{"encoder_arch": "tc_resnet", "model": "waveform VQ-VAE", "dataset": "notes from a synthesiser with random patches", "train_examples": 78125, "input": "waveform_16khz", "bottleneck": "vq", "encoder_norm": "batchnorm", "encoder_activation": "gelu", "encoder_depths": [2, 4, 2], "encoder_kernel_size": 7, "encoder_wave_channels": 64, "encoder_wave_strides": [5, 4, 4, 2], "encoder_widths": [128, 128, 128], "loss": "mse", "latent_channels": 64, "decoder_norm": "groupnorm", "decoder_activation": "silu", "decoder_weight_standardization": true, "decoder_widths": [16, 32, 64, 128, 128, 128], "decoder_blocks_per_level": 1, "decoder_block": "basic", "decoder_dropout": 0.1, "decoder_attention": false, "decoder_upsampling": "nearest_conv", "codebook_size": 256, "init": "trunc_normal_002", "residual_init": "none", "optimizer": "soap", "beta2": 0.95, "lr": 0.0019, "beta1": 0.9, "shampoo_beta": 0.95, "eps": 1e-08, "precondition_frequency": 50, "max_precond_dim": 512, "merge_dims": true, "one_sided": false, "adamw_lr_other_params": 0.0011, "grad_clip": 1.0, "steps": 6700, "batch_size": 128, "epochs": 11.0, "lr_schedule": "linear", "final_lr_fraction": 0.1, "warmup_steps": 130, "weight_decay": 0.3, "adamw_weight_decay_other_params": 0.01}
Rows from block 4 of the encoder, named by matrix and row number. Rows with one number belong to one channel. Each number is 500 + 50 x the weight over its row's rms, rounded and kept within 0 to 999. All counts start at 0. Numbers have three digits each. After the name is the row's rms in percent of the matrix's.
# convs0: first width-7 conv (encoder.blocks.4.convs.0.weight, 128x128x7), inputs 0-11, a 7 kernel for each
# convs1: second width-7 conv (encoder.blocks.4.convs.1.weight, 128x128x7, transposed), outputs 0-11, a 7 kernel for each
convs0.60 100:435505513450525516499507524444437474545501530515541544447580503537538474544574502574449497453485486632534478491461545456469461520528524470528535516517546558446569522498412426481452470532489493522500492585499516508431500385567418405480491442549545449475
convs1.60 099:490510374562449521558544555520581524517384590461474534426503440543555443447468530434429457500557556571551476603518550530433503454470440548458450497389490450556530520592496496534531569571510524524463471470429535562490399555547565533533449480432469443450
convs0.61 092:472504462542474558477507531427550584543477514443552442531535459485517480496499446479374515479488526463525526479510517508481488543597503528520482465517484529492502529513485507527585430475521444529514437446508447458454495598520482485551431449518441460465
convs1.61 101:555556531543555529506501547443517480418453442395567450455507499607590473551476459452469531523488495486521457530499547506426421528463486467442474475522516535542462511509514443514509445524429429510433449565493538395519362542464543502428420492539457577551
convs0.62 087:534456502533535530508520395420472410432408493565442514397469450580495541635458471451422546561557484480472381505503477484489603528516535549490416458430467509550497530531499477616648491560543538520474399483519571497500549503545435495517520435483517447554
convs1.62 094:502456454499437439405511537483587552526461489447469451498526524521474555430481488489546526590496492487502477608623612533470515434560542532477546525532517578592467515575483487473486408480431560519469472508534612521522577546533537549444490549554423467490
convs0.63 105:522533469463545533534502570504476491535447484522539475468465565514488592431450466459582443511488522457485529548556464529441398487422426436519552457526474483567521525492450520463466653542419427401479562472446482441581525515457484501576473497493464439414
convs1.63 104:440525499571518503502466478501501584493521563533461573521498392445551506522564535472560476366578521460452575513471457451487473460451499476459437480560610482499558418496484590480526658585505480495514507536579548517514495559483475444638579531632514552447
convs0.64 100:490474474496499409497469527540496538476489441550322476425514582509426430498508534543478485489424537406493493471431563517495459407446485499479461469498496517474544543489506443502566544444542578486489587610557548542454493533644454520456406538484484501375
convs1.64 098:505499405438418501495524520456592483457456569452467546419483468467581545568590480469584576528602427451417502540438510545531506463434498503572468498522467466466451532516483559646510502500475508392428485456433498473535480504540470537477498534464533493592
convs0.65 097:516468416481493564439439513436514448453483532469464554536496464534516419548479502482520572540426642556385442491499556565498485455373431462423510369497461528521512552480568496540508537513484507447611490535528552468484454500527453430457405522570602454607
convs1.65 099:465466496512515486540482529462519502483540420578452480521466542523396537509486470450367618417545363543548481477508528459439475511454604522647569508441449544428549546454566624494547493510549492534500521486490517532533459534475555400595478464446621575418
convs0.66 112:515487576449550507493512572486430512564559445525447591473442498421532378476551600513534427485440521501577489445526541585527525457495462493518509481384484439481656533520461559473528495510494478567562549489543581600477469514574457560457518604553409577492
convs1.66 112:521502516515464444508511469507508453489458495580533489550516485489407535532475464444422491530570468537539419423433496553500480572516456518538505535583627496583523451486569466528457479524480410481481326469483498443452409412549458466559557492426559481529
convs0.67 094:490616484529582420531472430465504582509449557501453574410458427600417571451574556495602499519458507550592427469497492502524486365404437475527503482462501518489487503503545540477439476476438500440420527486492503564491505431424500552464461519533532582467
convs1.67 094:483514464470470426467492490444513524483501539482529548474537476540550536575566491561386444477547556564484452473462484575556502490473442497488518571438458529454495557553489564535598529537551536551510398482477521457523563478522497482609496525547537524474
convs0.68 081:391483376495447501476491494525508460451418461517517529565491510494481506470513475503451482418400381404403418472442464457462515456466545556505535500456507542490479565505493495481436482492512530614581592486431522563501519477520467527520405505430494445450
convs1.68 090:555491489530451538458498477489507477502461547586517541503532478475510506476505486447621584515573485483480446472570478555539584532605526543469584506534569566565397475520496559501517517508524392464545529511476493511461449464428408447510521504536530516446
convs0.69 104:513574438459500406484471472538458407427410551469423540479580453505433496536448461434484472404504461546484411451536407400505495504478510523535520592590478472530572505577497422420547492539419518449558430567531480428578451493483505480527522496477510453471
convs1.69 099:536464580457559525546543502461552506445490465487539516553500450528467559536560538670501461532495464613493529545516510501604430455393445514471555583606484546538549629529482482455486529525498513540484504476618493518507523534586606587478553477501515523478
convs0.70 102:543514468487479438460495470461527529482566499487567501456429449520471510545621467460497531444543460489491562520453537561521574510489458520523525449425453444482542529519500471504544474437513483441470458623521541447494551508578494414571574474546584420405
convs1.70 103:505495501560479495497493541472443490479516515498495425565544377555495567582435569495566494545457527506448489454559542436476514479497468491503501469507623532491551473541509516488442456500559578587438479453494501551526496520467487432491482495555514541470
convs0.71 103:557449464465454514505522578612535575540483493588556426409510480436537546427492421620439515439426456545561607487471483518512578518567490560547497503546543519580517524559440505561486546499502486414447539469451517405515581617513557493484467498545492557457
convs1.71 096:469512494534586498538448395478467519507542523501587519434541594518421437578476512519498418493459594535538537496502504475523427467505466461517467498537509483510551483567583429484517495550527509451525378546543435603465477380476437494445501485555529500544
convs0.72 101:536625476528556478524540480467559605483481452586552520466525540606416559436538538480532488565444471473573507486576451401545524450428564506519468451481589436606546469570570507461536469526575457434509490471467561546400510560414492522453487448519504501462
convs1.72 104:513469607453528505471421487431492535557507446427550421502564486531421482539515478603441474555529427562430479492524479481425485549488542404532477518568421561593527506495520428610450521498457429497493526430492476526496468420432492530504474419447529480473
convs0.73 102:483537407502526541608508505522507607534607622518502486380490488569486485488492533528439531405499499522530421483446483513427436507517478540568425474464510514505531608560443464525539562572429536607463520484503461445533606577557582501441506537477473464440
convs1.73 104:539513410435488442427487563552546604487497524459469527445448414513527437516523426426497550397479528464573583587451493514530487557493524463497516448577562438526593542447587433550439453516482455518550481446467527579506496501492520569567524580581539587438
convs0.74 102:469513491451572441541424549449489498463528473527423536523498588540451552516517410380442757520467504429483404525457467459502478487507532494520483459521425533564534558511475521343559510498500518447471450550540543421433478485478601472498447516599500483448
convs1.74 101:474519458498510514438427511446536424559493470562591564547420452535471437490544524539520576520516459402602493537516472449456458449552527477460517498444511547461530432533495488520556587480458361527507473512508541486474506496424399494524473446474479380461
convs0.75 097:492574497554535439563561554548486569534513457489544458504566512508423655490433533554570460490496512431435472499418500443450536515547509517511424572395508442448463435484492508495533501497637567460494465496476546541550516531589479618546445490446513504612
convs1.75 093:507469534494525561466401517378554511465517465491588510544509474470475484530430485499607408474599480533400568479488522564456466520578498484509484532549490531428438500479374473490460552414500510532509564489643428484471558444545526482425551422433465463527
convs0.76 091:543546575575487556525452473433428429573489468448480519537481515447396451588545528459482391465460506551556572485496496485510380529525528506578554543450491429493477552454465517510450523508480465599518637618478525488527436415466436466504554430522577518554
convs1.76 094:503531573535536462535571512528530493457524439464514518554461512485544527517533488495575571596453512327482562510458497501478475467478505510486558512529459431434471495501500484459496503373433553523434421361442470468473482558485465453456518460576515481511
convs0.77 096:529456525469469493437527540507540522555522415526441496528447542427508573520437535455457467422461429523497485468473583496394402455585586557613461500475476483450527410474492527495601464456441480445529520492518473450414569449442473539408457559548455511554
convs1.77 093:462497540455487519502499550534564545474590483453483497466485632542536499455518588541435484572555490463531466542455487447535530476475518485513451485507516498481442483444558523557450480419530455438558521425486565427408506563442454551495600506534504500535
convs0.78 100:508534553567596341550525472488494535417487442552539508518467503501582556639462482612478455496491518459493579592512486503511525522439472484470504502507461380457386414439545430504531421417588579510444584487490529482436490467491463531526491478452485522394
convs1.78 104:494498494483506513523557387577451475535461540551438557550574465428512549551504481522612402500571485523544445508456557475458546449501474466530552439463435498530502489463463497512512569504496598639563459533510508536559514588504417560432565492483588487476
convs0.79 096:485471451475462499545470501479539541553492593455474437524495507571468458526516519450521525522583454505541463565483480498445513455511483448512573511371460542583472491529483438514595459488470452486492461445578526407543444548548523531546549562521532544403
convs1.79 103:414510471454455570500478457457463495490533528500489483523523516528503434459533550413499479502472500504443592532460443476452587496497427463578537494498468601474455554506487507527451412493467493474523433475415487487505453459479392478398513433432472462570
convs0.80 088:486472504437434536436551343441480483513466525494519543501498510512483510473493528387509375532465529492479502422597385436511479424446481487583566513447472460430492534477418487575567422477500521560461500521528517428497462464518518444408537506524499491445
convs1.80 088:452483506478416497552583528524505617542548480490435469427478556514601407456595559502535515501493489504441559507567619502575479457597482470452452527465522457470442566525466455416432458475565567525433499538494502552522462490495537537596561545484417486634
convs0.81 106:520475541476546556608524498450487474527507581540474557578409479470465521549507478512372504412568478351469466464542459481495486435496516490544554551430462472414460443470527516531553436481434442476463521493526566515488512555476536542402533425532568531524
convs1.81 100:485518445515552467530536492442587511418494506531436482470416438591512506449448492530508447656505653460677423455516517511501503438464456370434526490530484471556485470467559557545508419390448402548529567615507510476590633542586521580515545509417335491465
convs0.82 101:520449589468501492592495397458459507457413415440532341574478582457524527385570459532483430474411458464470443534408528560497445485484435561487408526519515476462465450463515448530511503484568525496421537406507494515484521515473521593378509514398515603470
convs1.82 097:491522493489505537512544435534481490554439526498536397486406509453561539533547567511559542501533549478401509375476425537429555421568484431563578522479530477488539460483458534471637526451462482520550472479499506398491579434494529482480470491532475507559
convs0.83 098:561517560503532508505518519520531485481465479528386403566551561479436412450458527518397508644415506493393510463617512445446536458461516525478556511538461452545517445434454569488514474611547581555575505464501413606575609478450505529486546505538486546512
convs1.83 103:421433397452500472577585580564506543443482512415575524520567511463505494557489529523375540591534418450514473478504485530453559460418490492548560525500527465554469503453493460522498592501553439486559439393531418393493521458441417546529473538508445496421
convs0.84 084:491511458484531480506561504588521511519522513598480495478515478493462469509540537529445624596476470550578576608480498412536475568531522530475458480534487472517481450509489625535465499536499557434553514510497565513506568565444584422405471468504403494563
convs1.84 089:475496426433530417505527553565451468581526539503492486551466521460529549484538454493411503513501436464460522544535520510650489559462494505502474387571456572448531534517528492526503463480462385358511438442465541532622463447441466489480550465541382440619
convs0.85 100:448426497480538500525594507509489507544512436494475544470494562523493437569545540463482610437450573485430530510419478491472441564496482577514462464497527463509543498554425555468483436408421490468476546499457394452395457526514438503556449551537504524466
convs1.85 098:476520458411524532557541485571532510555466403550542506548499545505514453427501600556568579495445541454503567411428489459484561380587447405526496433451499413496439541481528445548473478438529452513520486555505545540411508432545493660506420430434545541498
convs0.86 094:540491502527450552524505518445514490504531536470501512523460448490530484474550546489560529484615535565531452543516530496519546524544544517548493644492438514500526521505465466421481470475509650546597609501579505419508444491463495490539580529587496542444
convs1.86 095:574469525460513534434597498566520564480502527511466459590501469517497459430412488514498433452402528512499605551578438533491498329493502480453458513454434487518501529500379440532493618596522579628407518425472494435480454506505436554519563599575571440551
convs0.87 108:458530423492430494483538443459495500476497591577537636443527492521537448548454464571524458410386466451515505425481536473454465425500477443569478530543490514555499406516485471490553483469495556572517506544504523594548487520472501522491494422546386440591
convs1.87 106:533517483457606464515528507493506530443494509590477400457578498494579432438569366537556546444484484528569548483582511560483448498523564559502526532487589504442472575450467476514472640487489490514523459505417417492604522556613486457548635650509441503480
convs0.88 087:412511493472454507456471548534499409541553505505502593450458512554499414503483569529588466450459550551471445463452441517485485463530518505555466452567473493511508446428503494466457432484519428468597513582625498519523516558485545570467504487475513508559
convs1.88 090:454461498493486512560527516510519412431515513452490524559476564427422464507446597533546534601499512499409497392464499505478525439457466567521479537531529549488530443544372509410498471530541485448440441533488447503444479487548362437521506464474508490585
convs0.89 097:445518546533435451455467450442563555588532561440486600458428450513443519573502465523613541578556505552437436431557451493449452449494519520516492508562442521484514438440478479397487524556477457485474521472526528506478527484559482498557530513460469476462
convs1.89 100:439462575514465545449420456544460496511546456477482517518544423413538489501528455499465515493554470486413531463410528582532513561442505463432505456517538473507433563480476460520481565489588534443448568523476520489506400461588574504565437479505493412567
convs0.90 087:542424545451455430454438532477519500478513534465531433491447463459482530487512523525482518500481518486455440571512574511574582472441493501532560519546531519505510499534493511423487412486519496564514482531544517571549560518458534359538528443467577354441
convs1.90 097:518497530501544445457477552433498519374520421455554511540527527591508541519454531430377444392423577480499469546428547621494470494437368409459483508509542438456512477500443496525492489434451477417525457518507522518467486488493526476499436538494403602458
convs0.91 098:431503402614528573485515551498556578536463452400517585478493580475476459443525493470510551554589455473539513483610452469498567464560478491418461497459497444377420511355468614439481506462476337495438530493500469487431467497504504379425506543431508525487
convs1.91 100:499469523465549537512465482437519495456462546346462505464493556442462444421462519472488498451556478645510522466552423488476439541367481457536458506541514465524423554539449561549505486533517463539428470460435495439495474543466472511521489493496408509590
convs0.92 099:471558452520471547474400451476437527547550493511561430461438493485592543517487505459524546529484538545524429481454353436407459499474488477529537540534511529385483470421439452515512468555544536553471501455456502470427595569441533492482457487496623478581
convs1.92 095:488530448462547583523482500459487523473481529516451522461449527571552433450592560474377465418475481612525518525490537443514510514517570587457390541533493389535437487439495426497499470512489547498491571544505572431515555507452494541504597581473523477455
convs0.93 099:509467475517436479512498490464552499476529465572433509431385527525527531623588447479540503537565504502437502463511501488542537494560532511549605448562538434437525487564527428557450469477514496492514519483604401521556484510437517441585430475505425438532
convs1.93 099:551519479470484550522529509433516483503548539459561478600472488443556413470440500505527567525470479523518484416517469470445433502452511506501455573520420458507547373354518617574536377479440495430491579554500470454494566523463420398531529506569505552491